From a checkpoint of a small contrastive image-text model: encoder activation silu.
Rows from block 4 of the text encoder of a small contrastive image-text model, named by matrix and row number. Rows with one number belong to one neuron. Each number is 500 + 50 x the weight over its row's rms, rounded and kept within 0 to 999. All counts start at 0. Numbers have three digits each.
After each neuron's rows are labels from the 100 texts, of 14848, where the neuron reaches its highest value: "fires on" is the input token at the peak. Only what is clearly more common there than usual is listed. The data: rendered scenes of toy objects such as cars, trees, mugs and chairs. In brackets: how many of the 100.
# fc1: MLP up (text_encoder.blocks.4.mlp.fc1.weight, 1024x256), inputs 128-255
# fc2: MLP down (text_encoder.blocks.4.mlp.fc2.weight, 256x1024, transposed), outputs 128-255

fc1.171:464457514519557544464482532439508564467450537405517560500506549519522487594459496567587444538529437475514543495492543493552571529514558563488433454445517491481495458507457462561453555512501483601473506538444432497511568500463484535439472438606557523488538500442529542468536568471598537469464460538500498468493444504528588469508589447564498511474479504518566523501546531479420482463538
fc2.171:506534545463620459363540544561486571554542574496618426533494394627496464413447448552501566434540549555580510530457511511375550481462526520492530520515520491438512533417496574357540404521508488482491607419514618572518515562545526451524450499475486526514531527508426505522498431543505558461530593534505466548432493453577516501519508475517444498528555480525581466532527490586487501441523
fires on: "right" (74); "snowman" (22)

fc1.766:468547433473529441501583466448535465427528620480577491620532413509460429584451478443455555529518523412530479509526477468480443501447406506555430483441436489525521531451517504523559449516543493526475516511502533524519507508528439503466399455569526436520559420514584475478539468484458418509584501531449485495476571380517535526504503556554466498553479581419490547505419460529509492482601
fc2.766:486549511441480455384485532480514431522430473544417502584542489508469529468574556557529527414383480527518469539549477429496463429449468542618439510473427508635481479411498470460580478500483435459521455453474450539536532552405465507478510489455492516555520488602454527512504541428503533514610548404483526552498516544521541495483501526478563518453532513536489421562522445495580535530526
fires on: "right" (81); "and" (10)

fc1.762:500546436428430512479515478461534460499491592524437416464500549496481626513509471484487530539396459533473544443559458534554526451397492455595487535526584469423592361474460485418633433509449516523455468438504392489324453468549571511457464497504486444488485440423415621567545535466588578532463510483516525514557494546553492534527466454443550523442598473541509543441414509437632487511537
fc2.762:483517446489440478426551434551531405467532530510538536462499555574475506556481555487506538523469562438513543462615489499494511553417545479486419420538477530544391496595506512457605535532448471406525510493468462635511483422521434438442435495493511486467518528523476568498492527484502480548383518514415507458490487430507476534531560495448516418475541420520463407414472553463619511539486
fires on: "right" (40); "and" (29); "<end>" (20); "umbrella" (7)

fc1.88:481446433470523527532461434428467510434486432619456559611571532502500492458543520531526435472498526494527433552473565553485374564605551390537480476505461415524435521464451480497554493560386518535517529476529540506475490498632511550430509421508528505536558529566546481456483559521501432445498565506518553451593515499415547516524566637390539363506512517517515520431557479496515511480452
fc2.88:551498507423516541555430457564473527491504525494541455503547601511482508494528485500414603570507424558471474450462415527575505547549550534412463436487430552508559527529548442545383544484473565549544505403482524528395488505458437592431465479465498527532464493533478452488543419489453497433553522390563449494505468445547492473532536518546547529596438543589386531523546447433463479474437
fires on: "house" (47); "and" (18); "mug" (11)

fc1.72:486480430486532536528545532424515502513545432567547515473467551558476456541431465583506466497462560394527539449405490459413548477549530589474531507491525498425557444544532498482495558560557481496461484472529491494420548534601495467480440609544551506395506552441454548457489465487464509536491567527485477438478438521534445397517492552585499498519483614518481507483498534508434513533526
fc2.72:445550495507477520534485481555533466540464405463548480478427484547500552467489512564439527475546446556477538494556523460425582492457491517492532507446535527529451455476438599406504450548530495517513480501574543486483568500473431467466498461449507470544538577417585500531419524528466572386447486381495503511512460428541474549413501492547593561449478460568608539543493450603512550470473
fires on: "hammer" (81); "ice" (10)

fc1.701:500583497483519568529564551428471449502441436466519503465568620403577469470464500513540471399496465517500517472413512537538549451500562455480505494443590524465454499487517535437501475347530524465538515484499516536492543532492486555464499538507427476408487456494511550473506464526472486520473483533551506455450416537537534421463556405593478499515478370513508590493492510616484374493529
fc2.701:493570424401521534475575469443518551574426524516520551454424521572517449575541437543566533533542520536516508502498466599560523466549591498488539498514510587453489530446496515425460516499533464499435386453543491551464521430469568489446478451546550520462585521533521498386512480518470535548537440506475454400468404486442466504450360499455502449481505448493553557523574506374448530496516
fires on: "bottle" (99)

fc1.735:447428438495498511537479527503554515518615464496465549429555519551492503402465481438495464476494498522602423476446473529481491460520561376459524518548469486495454465451472503480494578478433512551547397511506461566433553501570512555477467516537528546538475508481422582508508663489579484554467536497517469529457503458519472539418475515523401503447586470571577427422484449497455445489545
fc2.735:481516465502512434432488596534472468446378517491437478426476509518531483594424589482450589493516605475422566488489510496545494507558506516530461519440534468412552546491521413566508434660523508462468519436450451569590472573485515462540431472498433449492496528464498479474467612504492420545511523439468444538500569480518472362584459504512599414465476441530465512514506648537506569479486
fires on: "ladder" (88); "hammer" (8)

fc1.386:501596525488538499606573518479511510487397527552390539537523456477465488469580516468537440512430498572498371573495444533476537567469443556545564544576501486473520428488493484443571513600485464441453510483480499548455603503450495428478449601540519560492479551429460559459501505523443506506492518404515506465474468539499549591432459438457411426502518427479549482522500439571463606435572
fc2.386:470463537516515564477574406508530532524547549471541440412504540468499464513519431572490605433491498494579580567507498489495454525582523584509510437423444431520481548483487512526457565593493447544464449554502444470398525546559492436459540521487472510515590551466563544556478456510422460498455439597478496422473420503483506489537479462489541491569481407446558551513391588463456572485480
fires on: "right" (27); "umbrella" (25); "snowman" (21); "and" (12)

fc1.180:501475508453451556500451420458490529524538558518419503573512554533586548411452442582560540470480449535480509463622478505370569545494471577469478535424480513471513561545512501494618498493476547480466520584411522514513453559481542567443485537558470497477476580485459428489494553584522485521492526498535516514496559433476482375579519413493436430483534445462492511503502470441455555401575
fc2.180:575546429457519412471532572438467529540553587412539472392529513530549422446483491468430591462545486522557535527426464456460376481568454395540445552460437501448575428383396528453460491518506463567473506389534551541546541573592516483375458444367482520444516469472503423487505587467496503459537510482468494547532487573480490454570485511494521485563406563529492508533465492434587464493446
fires on: "and" (87); "green" (7)

fc1.149:441499478476523517556530504489624573498452499545414478466556495432530538512524405479509548479531521467525494539546446379520502498587467587500501429494539465464577496496498521443552498508468491493514432451515612566462501456511504526453447640399500485464460612471543501483544494484565506470539552559505527445465493504470494541436480548496534378421568471489616476480368460426479649443618
fc2.149:560502491498535444537491461482461506548466499504544483530532564453565468500440467441500505483527505461516488497491456584561545518484439458502574587523492456509441486460543461480501423512548426487522564503399484480461507549589535455496502535482519452563539556491534519540463510527545414473575486482491435512469522652484476439591471481599484556500451526454529611487376436508468430575560
fires on: "house" (40); "right" (12); "red" (9); "green" (9)

fc1.552:470506551467489533467516457428512519552538502553477508541477533452585529391472497477513593505479471618485497531535563526473461342392499556498552525435469482520545511494477462517491492499369534548593445525445417493410570488515561554528450540486443490529486505531525533479474409441529555464601487418497522502494470472455507427470548477421461428461543429541477534572429444463435368463581
fc2.552:521472501452477465566551492463482487478507462473547610560511528596465545520575511521503461513480545447523513512512550480537530533588494514514479466423548476556516521477478516557511570550494548502466486518470508408524420480569528503458327502491508545512498486506448457484575560451556474492550481526607524574485561438444544464583448476444470476534459542425427521423562493551525554534465
fires on: "house" (27); "and" (26); "yellow" (14); "black" (13)

fc1.124:433551465570545545466520492524462541573595556491497445486462550628547535455502500437475497517512519495519558514568503573376455509486526458523530480483544452526476543544521424503479596494486422503464505433435457590503486398555424462506553508493551505457483429438491489493504495526536592479446529534498481517522510565549529486449499582570450500531500540522494445557425540479527455527529
fc2.124:563514555549476413445439471548505562415450611479535454501498425459427486534498539503521609566454505524454488536571498534559546551546493533413518554475368465475393446544523396468499441453503542426457549449487418476566456506582508474612549490509512524533495437551514450538430463453451504471463462506533494452457560521463547451559498539495570475501466496580479508544543435469486513544500
fires on: "right" (36); "trophy" (29); "and" (18); "mushroom" (10)

fc1.125:531479500490509461437489478468470462506433505546559401433469542503454478514509541383590452566441474454457431421596588658571513500529383435561477501444414508595514569422526525504485505459492505497463423432443500466488540460566532580532527548536451428520508454493513509475522509572508477562561472523540564594395426628547538494510491473430516470416499520525472476421565445461498468559533
fc2.125:506542524500464520529498477537549487475451488431451486450492577611522498428578463444489547543403550492354531515539433454476556474466476584512452488582486529533488563546560508564553540454520445527507440409435493503536476501453621467499547540413431475557502464453526526542527572413460471511459500431477545455488526449520490404464620434439441520569538533457519599401470461467481466498481
fires on: "ladder" (100)

fc1.200:441498423471531456452369497514453443459509530496520491451482568470620573441505377497470448543419477411541437532439407486471521497485492497505566448480502456472461480605487374517502455465505546577551543429394493577540492486440478522458590539552461454593547533462493450430541568445507514456530534513527493424501457573558559598497510580443437592554488462536503480452422471446490474475514
fc2.200:409596514496536411479517500430453525581486534491482540567557450423503541463456525537489463515437472523502579467546516470515493556401524536516585435568460544570513473493530473489394429548524527546541502475549392551534494547494339517420480605426550461550406453490530463547466504433426506566517505481503512516485561486550503541458488531489554523540500472382483483431450513530465402384484
fires on: "and" (45); "house" (18); "green" (13)

fc1.731:465416443581487536525509449484513533378482479457413578450548494567525420492406534474496462524533495467664506432547463474448515432534497478437544559459522519509485422550581534544449511554414547509424502530534450509540441577640512438509508487441547562449439430392446436510467506513445551507394546497524473595426527521511477558464508545644597451522606481571481549527520452480464479491416
fc2.731:576457428534455455537541571485451505535485549552469446569537500507476502441524483447413503548457514563525484429462497472496489453505429538495517410554431386541418480515474503562423471437499463525503526451422485585437614523461489482552406454501569373495550535549491515481470477459467517501527470494562605501556550595546426535557476504486475496492546497489483455504538416496463489540571
fires on: "ladder" (21); "flower" (19); "tree" (18); "ice" (16)

fc1.251:494549432523469394501522503478483489484507477449420513497489507545442397476509401541475507502570553469422453575531429500427469453481488515461512567424549497483548455523543523519558535524541531564494501474477563600555509559441541489537538482539448552528516530510370584456530449528392501480454479476509469488520526452508538467486546491510416512455522442421550556562477506466436475520477
fc2.251:467545442486484463485497446406396473454510584522532485573511475517475514498497385531470515454476482416443491450472530539429513384467507486541479553653500477440546494502466383456462428469430516412594511467519530444547547519451565553508507459518368553541549463459500520494553498544493559499499530435543492481463600581596513492564534490541500533528495558483562533442507449467584519456381
fires on: "<end>" (43); "umbrella" (21); "hammer" (8); "airplane" (7)

fc1.324:534470510457559536468516552494561522540508525507609417505534548546500520490464516420485509488548605471488561485492532523401478461514496509554473549477461427526504542533548459539498513513508434478522500501490424500539492469596472491391583545400429411480518582476417402508426459466483553576515539477447618553507408485572496524446483450462524458525519501503449438527471432516529506462545
fc2.324:537532535410528513484503559506505452550449480410508438543458410515555438439432578507460487509520528463561513553503546454565534371572568550450505421468424509561589568485459525526487465469518580549499498558452523505475524455510548514527526491535514539468530474526467583490539601453506588447501448525528592437499476461571512488477449408636520567527425485442492480512491525532497503458448
fires on: "," (41); "and" (26); "right" (7)

fc1.236:557521508394536558478573617498499498622525459461494459493480501429540456568456482510520511482472492513479498504441571505532512494422451517403458563436492444554409451574459487574497529486432391486569600530540391478409565469536484508492483429526499482458633481485612439602439579453543429502573509445523512510509498444459523431452512540613586450501539516573480566453441484503569432492483
fc2.236:455443644533473449568526572505451535487532477619516497467594563684379538552550502524474383505520426492443561484516465546515454546578474510509543465511599535513476454432507513497501496469523470520488493453501541524454439441423586474551490596536549508531469546534502541469527461478587552439423367521499487506478488463542505510468441405489414559552435460462407431533467515450488588491509
fires on: "and" (54); "the" (11)

fc1.704:520527444450470519554517528448513465485592545510532488531464503537587445504507536643464430521528402473439548467527581504537506579490478487506567468462475395483501441563594590495467489467540412438481692483463479526503558530534476438567400583438486480472595460424474551521484464506573584577539462469457558480459465446479502532443459478507505442498514567476569404445477470573471497480564
fc2.704:529479467540564540578455484507465516411452474480541470490490390464454588509395484399473555546497410450424523442542531422508442481499535595489519420492531487510423511570557522499603504569477532457519371478569651519585531498527466513410534552538461463448551490482453491555489456505551542468503567487519613503455484443483551511461511508588521520508483555468426508394488564552554527620523
fires on: "," (36); "tree" (12); "ice" (9)

fc1.264:464471467487480465501503527456603514455529500438479489490434477413558438523527469467571442529487538596519380485476520469562522531480589571454533564551492559500459506531531439580484439449410387480489495531482515576499494493564486551480411476521501469540499460441542496487479694519545493523511497421591516459534430512556452502442528490533469373545670522588612508511537519416492454479527
fc2.264:447470418547506548443516488577592509521490531504502534533542517577523529486551650472468518467512448436443580555528499544475505521587467607473470483501481572541470432446534503452563559519541478532500444506492526452600556573479539473466404467534537427492478467514422449539529514529527501466555598468461520637476552479556409513487515523521548507505482473472568458461539539499484416530500
fires on: "ladder" (64); "candle" (33)

fc1.77:567475471535530508508508480445587638450582566463537553502617641422547540498546421572518472540482494500446505486453413664534559498401430506338469568472519526531495531452379443531556474448469576535560512437517512443528567475515480555529448532546515533458473529470522534555507467435531548516503573499522476516549532494548637443505448536380497478397411435550553441538465451465398487509478
fc2.77:529455396441479477472588468487463495460485519466561478485547424612546463457491476512476509524520522429526496535478427457571563414525493527503561552468501503506496490603556490465441462480527490524554493500480474505528486626549590472548441508543468464493538475529503498465532530585543520478442434469471478506544538489490524582527611481580516444497540473555557551488551457564469406491578
fires on: "and" (75); "umbrella" (14)

fc1.525:481558457488564474493495467513552466490467535554492474532517472447578451552490540626550459528568504508485578504526543550554481465434584529496481497490521536394399640479516496444487508498597520552512497553504529463519507420560530536553448401447498576457440440444566545539561458576468513465551549507583519423475455522526506422449517474500573461433505459497478535423558502456499468486504
fc2.525:536425470507434486448524471513450488479475465524491524564499532591496598493506496533427436491415448560533454518484504515598510389535460429400559544509495446515489485541457524424476485531470406557587485547511455408440464554632557527520536456516478510440470574418442554525602443450569429560526483486476557462554460504454542413573511499392446459592450405467550526576595484565544434517472
fires on: "bottle" (56); "and" (41)

fc1.135:424463510449434467559405450486527545509524421579476538513533528518519484517547465618461523512477578485507519397417491561536522532460507567473444506473433494395525513575536418450482526510506490560486502421469481427520534507487413424554486489453500447534479540575533544424410606466577529584493406468563582504453461432573592501492449488527527437550562471459515473559506423397526512469503
fc2.135:506425606527514351536434405474470584569593461441446417485508451561486529464579399520495567408482530553404503488525583604493511560436474509538449479476471413540558460463531587457532520505466493548426475494549612497453491512515452555483527498488456493509504525464528492476530536476600405494592499510588481506499440499578487435510497561560444412451477489531508518513519529488416509452530
fires on: "house" (64); "and" (11); "boat" (7)

fc1.288:491443467439484445420449469456534526535455486472449524530584560543498583471496477528588528475420448522515440460518524516559574486514544524485485472462466462552542570573463452467535540557455513548546405484474382391441481440539565561446496502529544552476534531374574563411577505464541410517466611514523578584486581559505528423390443556491519573459464456568502435554515496475501468369468
fc2.288:449560553533548492540459556483467501403577476435425565420526513556610518484519509444466502502453599534600513473491525513404481471396481418517478579457533553497523554400461550429453466518522542448467570505537474443550488536503489452488571460483516432513517510441512549505385597508495474467570421592547535485515471464598537481614456471587456460475401420471482566504532458522572540442493
fires on: "and" (50); "hammer" (30); "umbrella" (13)

fc1.269:510607397557489534509478546517518444516499551470514423432439419567488505542484470539433516465446584489433441538436521490463465439519557548608570506583470521554450497468558462377466480508564456438482576519524503503523459582498508532431478456531566453494549416488455518520536520506553493491615372494471497513529370436497558534527530470516536456566507520477528479481559436541604504494494
fc2.269:476437499507491433476511399530435553492499459503566579489556509507466573489452645497554416540516496497429461472427563592685491536493464477586526531463485450449445595442600501534505478470569505481533502527561506508501452510459481501401496509508438485488532517544552460477479529537481506519492508555521476504405519537484461483482503601496514522513504554463521532426510446547479538362505
fires on: "bottle" (32); "hammer" (29); "flower" (9)

fc1.517:498506493493478498525506574527486479590432380492563494433548405458519563478529471539474551491604481500413511551462487524481487495530447583531504459513491495536547506536448472434468438477466486613451514478451501520474655474434462471475522535488561431476487431375421586588433522549531528527519478539493495494580369584465537570528515484493600403520530462566601505446520646496529514576511
fc2.517:457601516452426484510536495618452498586527431439418596503615433366464469581461534470516521446553519535522526456458574533561430530489493507489555491485428498527440518501415411587491471471443559445480575509461550504486551401480509551360364451540520487535544513520470533523625470429397526395476501472553544553539514463502492582462539474432548464422475497516438419554439463499477431594476
fires on: "right" (61); "<end>" (28)

fc1.724:404539486473557554464541607505528436454553486516512357430521469492445509544401546517528509558494563470441653571496569523465496539472549463453547442499410511470472510494494547403469534577492445475510491560503510501418569419554467484467472523501444439464544421526563524520455439584527495536456435579527444584459495559580437506551414483475492552537519587574344482454432472487478513509513
fc2.724:493553425577479443524442622460549440556520539488538555528463464459537507518551491379561452436550474580471486464528530406508547567489540533519593487545422428575471496411474523470440435515474463618532474511431448452569531370553424512477500471469509530360486456431617530528439541519492548520570496517528489537525448590635473520474570451430492620601462604405573513483566478647525544530580
fires on: "<end>" (59); "and" (17); "hammer" (12)

fc1.190:551583494462441489508497423442489505491508427421437465548615546490510543581568505618485471529422425546430477495472450536417497491529349534472426549478504579556514511596474477563492451608481423521485485501482472466596387562443449579502576479565509508542512467491444514447541524445533532459571560479500567524479592510446472461492447505514478479471536379435550509527415378548479535413451
fc2.190:433495475510512494409531471369512570490385523436548453520477658490589431542456559533476502558397555456525515498489538507477465398504461461499496587465414542509544439523548539483477491534418503447548442463461420564547487534562512554505538523377438533453490468540507562494487511540493402584517499538471494529561468576560468521497526460478454434514505373499500420534457475482479565520426
fires on: "and" (96)

fc1.581:571479526523487635507462507534488488357563538507468410459547452501523481562479477463574412565506433576477564529589462502541554352479477407441440463478483464500514531517476478502502539505535487527470521517437532520517474497489426537538475584489536545509508470554485432448424418565473493482521437573436486436459574522503516528365458557364486390435496445529479483511469500460492442537491
fc2.581:507498538471489470452499381487582612427461577534399527521547489516565561469446541514444427518496589517533493550402492531515489587483458509426516418535500506461544555442502457516605420475440521523466456475580481531539547486445656521458454572438469535417458459576458597586456467436494510553553561444540542600494506596368431474512470540399526505528484447499490491500406464425499621512516
fires on: "house" (100)

fc1.510:480558490405542439521542472504615503482460576444509554448520474509548472511425518457563567551468537477460542448485459463538528374527489556432567511480499495376441522483494521534494523462468553479516518497426478591530483420461598571506504446486486515453480415490457581553508538586496587461534469608386531489531505532436590477494521481477444485497518548560521561530520460385526624426430
fc2.510:559474551556487573473503497526446409553558397549458425546431472484444454538462508525584519541494472499502560527463448440518541521607471561565481425500489455527468481534508474493503571515468532446451389453479534453412478536406549550451443486467536471418530442452471543513561466514439580556484400464469470498578497580565550474499554377516524605458501504542439509503533489493524485568524
fires on: "hammer" (52); "bottle" (48)

fc1.243:575448543477442425493504566524587505510499520585455395447528578559410514521522423399530532503531584561583475483523538547442569560518528543496455533474484424456498531547512529570432534540481439405463509461511423449517492481474533484601505508511529512448483562512544461521585487590441514493532485493486525595409475503476532526424468529493468477463562510451491495502385454458467581622469
fc2.243:422543539474526456544453503497444486483510484568387506486450500482435505564602556392440464498513530540573420458619496471485396519484494476464522461472561486510487492484451419395481533500505505478477401569577540488413456532515550523360522400493436487529482425507445404490550567465378425491482587605533577497467544430490560518441539541534556484484481479571496550420601428521447483584445
fires on: "house" (49); "and" (29); "truck" (11); "tree" (7)

fc1.490:528531567458493526486494505467447437524532528497500473440538440574539473514485472566574473594502542440489541518528390514574443401504504430524580484574515489505515581490563566570520554425448540541492502544493498594512560497477489505417536527490528527374596525442577530429501529533539500557522486590513490452411442524607449491414509502472468469503542481562567520546533446482478567532493
fc2.490:469533508484507452526607536475445487439460436492442605530490523458409506512441476519496502504395499524605586501553484413522448425522471459526444432546465443549510379613554467496503551577443447500553503549485480508546511511411526599435473446506523472527506552530567432501576534486428490449495512506483536494491508513503407539498405512507500485583457529514358547492503603481576448532479
fires on: "bottle" (62); "and" (21); "hammer" (15)

fc1.275:444544545474499537488469565457440511545439508458449505493506487418516454428498489547528560441487481550563455502474462509445511473461438452503574564472393478480600435484564524572531379471473517507598453492558530430562474536511524564515387497456453585486451550411477460478418486430537530517522482540496573485446438505431475446482551504484544516484495528477536481484476503517563543429553
fc2.275:570468492540419527568415544442505445515505371421522420507416518398457391477649518467474475460469461489497591619451459551401513507552487529493505401539524516548449498556548507478585465504422567546514484557496493486633468388493487497558437430575533522527526530531517520460525519467545531533532493513382519471563546495538520486537504558505479533468464444517478461498547462497625474376534
fires on: "house" (27); "<end>" (20); "green" (16); "and" (9)

fc1.59:506517462434531516544492521464488453515554409467532453448492461503428447499524572523427505543538505511518450451504458537521473367518470534507540640552544540464482497531568438442417469480504437547454552559583470502538485434455596490611467597531478559476516517484503545535517503555525575479506544518556376484520524480507535500494393524481524477432534400509563540479542541443437518510455
fc2.59:428473459501553523451480450465490480568430475420436556463486413527641524506510388563379600544521591495464538472429522493478419461457522568474451523555545528501532499494483485453543492602423529579505529487454437460490475494474556528619525498545478423485626413431467481452512488547557584585500453552525593477467465535459530439539435463567518519441510499554587393399516588545525462554618
fires on: "<end>" (48); "duck" (13)

fc1.534:542497564514456621560570436367453490484523494574549452540522492487538512510480546533449502530415407462446375478580500456437441550437565548552463466460504529552503496575463416373518472542525475561478474570503414551601510432492547405556472453522430540510517559465491503479535463553530506506459526499482546412453521436541494526519407469432560484464491516512619479449493515433441608450472
fc2.534:528619419463574578491530480477444428497534558399456447490502544635526375448486556550562504564484573529508533566477597447393619485504525428556535558505554517504553436484553436523494527506517534440407504524438539442465458516487375467544569615537510533502512467457579482453470542461435423515458489511549419525438542538539543486520522520575445528482454423563574424492478546463528466512435
fires on: "," (82)

fc1.725:457504381466473471416495557606493540478585497647434484515491502460484496548495433523466599463477511487514482475512487501462545499545503478570509457596479505499531465564577497433451444488548507544487488443502528489474467467440584561540573463595498505499423560506516490418487626512485563511490469538473546500552492479507514508447484512511542501513489504491495473463533581451449485500583
fc2.725:464467478589423527561456589551418474406515556533483495489520422495455421542433479500513462557561535523497418516420562517438493539344451560429422510549469486501467450556486503473433432514567506557519494505559551496497504589392489519584548499570514463420419550494572534501553422516494511494557503546539505504506543525460475453504512472482514458483422538600497492493437460518482448431526
fires on: "<end>" (29); "," (18); "green" (16); "red" (9)

fc1.744:552458520456569372506467513511519470430469463489534530501481535563490426524523471548527547511496547463486510553592451438530536539429501536501400454496500523536593417531537491504551524486540529511446420553473497497520500576532449495531476506545434442554470526439582534495455489491501477510462569545525539490513479482475539563500510488534546520585481423609536536558485523422428483359517
fc2.744:564567523540485428390480468490530560427507440551488514437473487447527423580512501474459508540478512489586532427493442476513514519524495558464547558551527419529542439450516380513568479565541537442572572475427594575536461497449538537487505457523369443534450530572573540598502534501460501494469513398456460526476587486431491506438507569572589523432552543495517494522506430492550522544516
fires on: "ladder" (78); "umbrella" (8)

fc1.594:469518561483510455430559480563590437509492506488528482528492510556480483517502463503389494507472604525478424484526617524577566490500500558601438521445572626465487501541596517450523498578492571557501565468490405552580492452551475505409513490498584571463550505404436415436440513523441461472508497440522512536564444597447478387492556473443490437553457461489490499451556522471395502535554
fc2.594:519500508438525464569456516548442541566505372473466395504551481578580589565505474414491530433461603508484544534526496463444439409540513523508500493582408476475517527458495499459613430515550471523456525463493471481533425485446407464464519624449435567449545469450424497491440564490576508466532440507404606486529546509538585478567407471534478433537501517573496417521588481593531529411460
fires on: "and" (63); "," (16); "right" (11)

fc1.247:427496460576482504454422552420545490522526483465547511496565579471426463646590536465505429474485508559549494509535543528537435555458558565471454441407581556471498410444589542554543570469472559532508543398505427567462444426489527580495518499558566457523504552495556493516554536474479611530552522417532526458515462550493428479522579554496548491391486474444502471444490526497525438499389
fc2.247:562489562541580561430385468613477509384454505433481537525493471573628568464415431459441468424547503477512542539540512514461567467488470467475549453509494508491545538490467569537525480581513539478467531535518443494557564585406520455497504505511540494584497470483554446497460435615488474502493474418506522520380509523548603498529530614556437473503505493473492517497459439473540443448509
fires on: "trophy" (35); "hammer" (28); "flower" (11); "lamp" (7)

fc1.644:492503524544482473529472562440595488527431426510510542534458602378393538460609482468502497450542445511526413509529436567479543598436600412522441479488434442428520421442515544551506544517459506470495398395445572473528450497545559451498610537525526526437507566523520453567566440414490564492480600417545470509509558536503519531525560559488599544482551533498647560444550470480543463440428
fc2.644:448532406459474488448475620403527540536471552473486529473494471449526460532540454435531449518502559376561509478482493534539454507503457491500447504497580454514597419524466497479482500511400542531467490555479477476519478502556558465616479435454460483475459469481533509507455513540466367516510512546506521567468546499571508433472545562424425449419499424531518515460599438503463585513477
fires on: "arch" (33); "hammer" (22); "barrel" (17); "car" (12)

fc1.547:537468506456509515506482410570489523424583560458538473476539473482485441493504484514576460481582395419518501490446500481473494508500486392560529433599591475520492485391484608405500555507533552500473470442515490451580512533435480523440511477607538539459517537546436570449505615495441501427480493456507490500553551495491447534459552448476515491476486475548510529538406532509575442418567
fc2.547:510514510444533508460458520556504569489456612522582521526540473496535500473558458487479445521478575524506484539468475579480557485498488458558587437473475439445480499527453508478502497436552497459483383526425501606458475535489491536357434497416569444521478469570490476511485586527432425458554458508489513444477485535571537447525597554509509519500505487507524527489543489464495500584581
fires on: "arch" (23); "ladder" (20); "and" (17); "candle" (15)

fc1.652:483410405468486506528406504498469627486487467554475535509516492384443539445519467606539408552605490472591454580446544442521426551395533518482445514509542472478593486473490596504572484446556495518534541452464458587434516461483434502445543485472487475415541504504469516484561481459515425573516461599515459516531513496450486459390434510510559440562445573521448438485488578532539524490437
fc2.652:527573488489442478511382517563558499548496495534509481505503448500395522537425468499477461462459513476446493643575574567516466465529517483485532530493597389515504492432468552478550526405565434424484565527490530535462485464426457461448585555487495451453551520411540569499480430552476498487540436452459443482481395513511547516443543474522513458531509485525463600548504551471496549586529
fires on: "hammer" (100)

fc1.606:481562407473495482570620471451611540490461457461490530464435458511471482535502501586512470487505566522453558458542433596502531521444507513470573497477578520492489441528537540480466457341568543539505563511534529501548572549467549535395489498550413525405517495472554553434430470456551501562586483456539558436458424575525472481499509548435481488536520433564538529470544578523450392422466
fc2.606:468632420489558456470471557470442528518499419434543507488420498497533450421555539579553477466524463425442515503515514507512566471504501486459430494449468593491515516520567548543394491383604552490472586535470501565524439470523556489532476512578522499393517533532555480498553427512516556463533502505460525406533425493519586527448501436519533468497423416585471581546501547479455463479531
fires on: "bottle" (98)

fc1.311:457477451503407556495535497408452517491477623492487481461404445490484461454480476483468576501473433494487502534511559448427551495466528476553518548558474472539482489582396423466529483553572512531474590470594465436513558430522493516436472530503521482509546473545453453464573476458555586542407501447489501605477435460537450529599520418558531432489459531505466496468523471546453479444429
fc2.311:470424619445512464483437564519496565435512513501416539580490552446405486527512457500508569553480556494571462537465398492516494509614471528443573474467498527523407507577500509485588470475474455430387528434469489492381394487479495477574521401530507510485627561482531469475510436511501463540453502453498557406453534543384432494461433500468586499459444476456520544473475549505533526600456
fires on: "right" (60); "and" (20); "pine" (16)

fc1.131:402471524389537513618485594398471524520504399503465511523528395546570547455453427544516460419555575543467489504523506522448545454469509470457415525440522484504432463456481567620508487607523534469541506420530387537531595495500529522559430515481571391565548543416500546568456506535428534453471536598521441533504460453460440514513492478526505466418568440529497548483529512407499444445550
fc2.131:420414450480453489450484534492508530507468540458496526446541562536457460494511527552454577533553491489522395497455511496447516528473486581467486461419523495540517638636518538506511561541432519532447465535530552447488549537410502396566446503469546454457524485574516464495494411450520535499473457418515582535505454570466465360518461468593537503418484432437406464571421541530502550522530
fires on: "candle" (33); "cream" (11); "hammer" (11); "ice" (7)

fc1.500:602474489470499618553547395515573530478464481558583551454479562489534537384474414538466528439516534434401504426495435529368538451478563605536458517538500455458486470554562543489472493510461611503436477468498507425590459403507433517456557503462512553377463486449507472461543477471540495486553477486517552565535560400429547456506519530408524437450491416491502495452533562466599454531523
fc2.500:545532423480499505474421435415468507494541567484438589500479604462481605546525559491497487554455576554429463523513459478467508477574584465527444431536528541476554499473486454534477489609512484463495425502504474539455518561518590459490513466409559597573545482507535503569493400449514549530563497434547511456485426409578521524585500479455529495516432439471423641522611450553510527487572
fires on: "bottle" (56); "and" (32)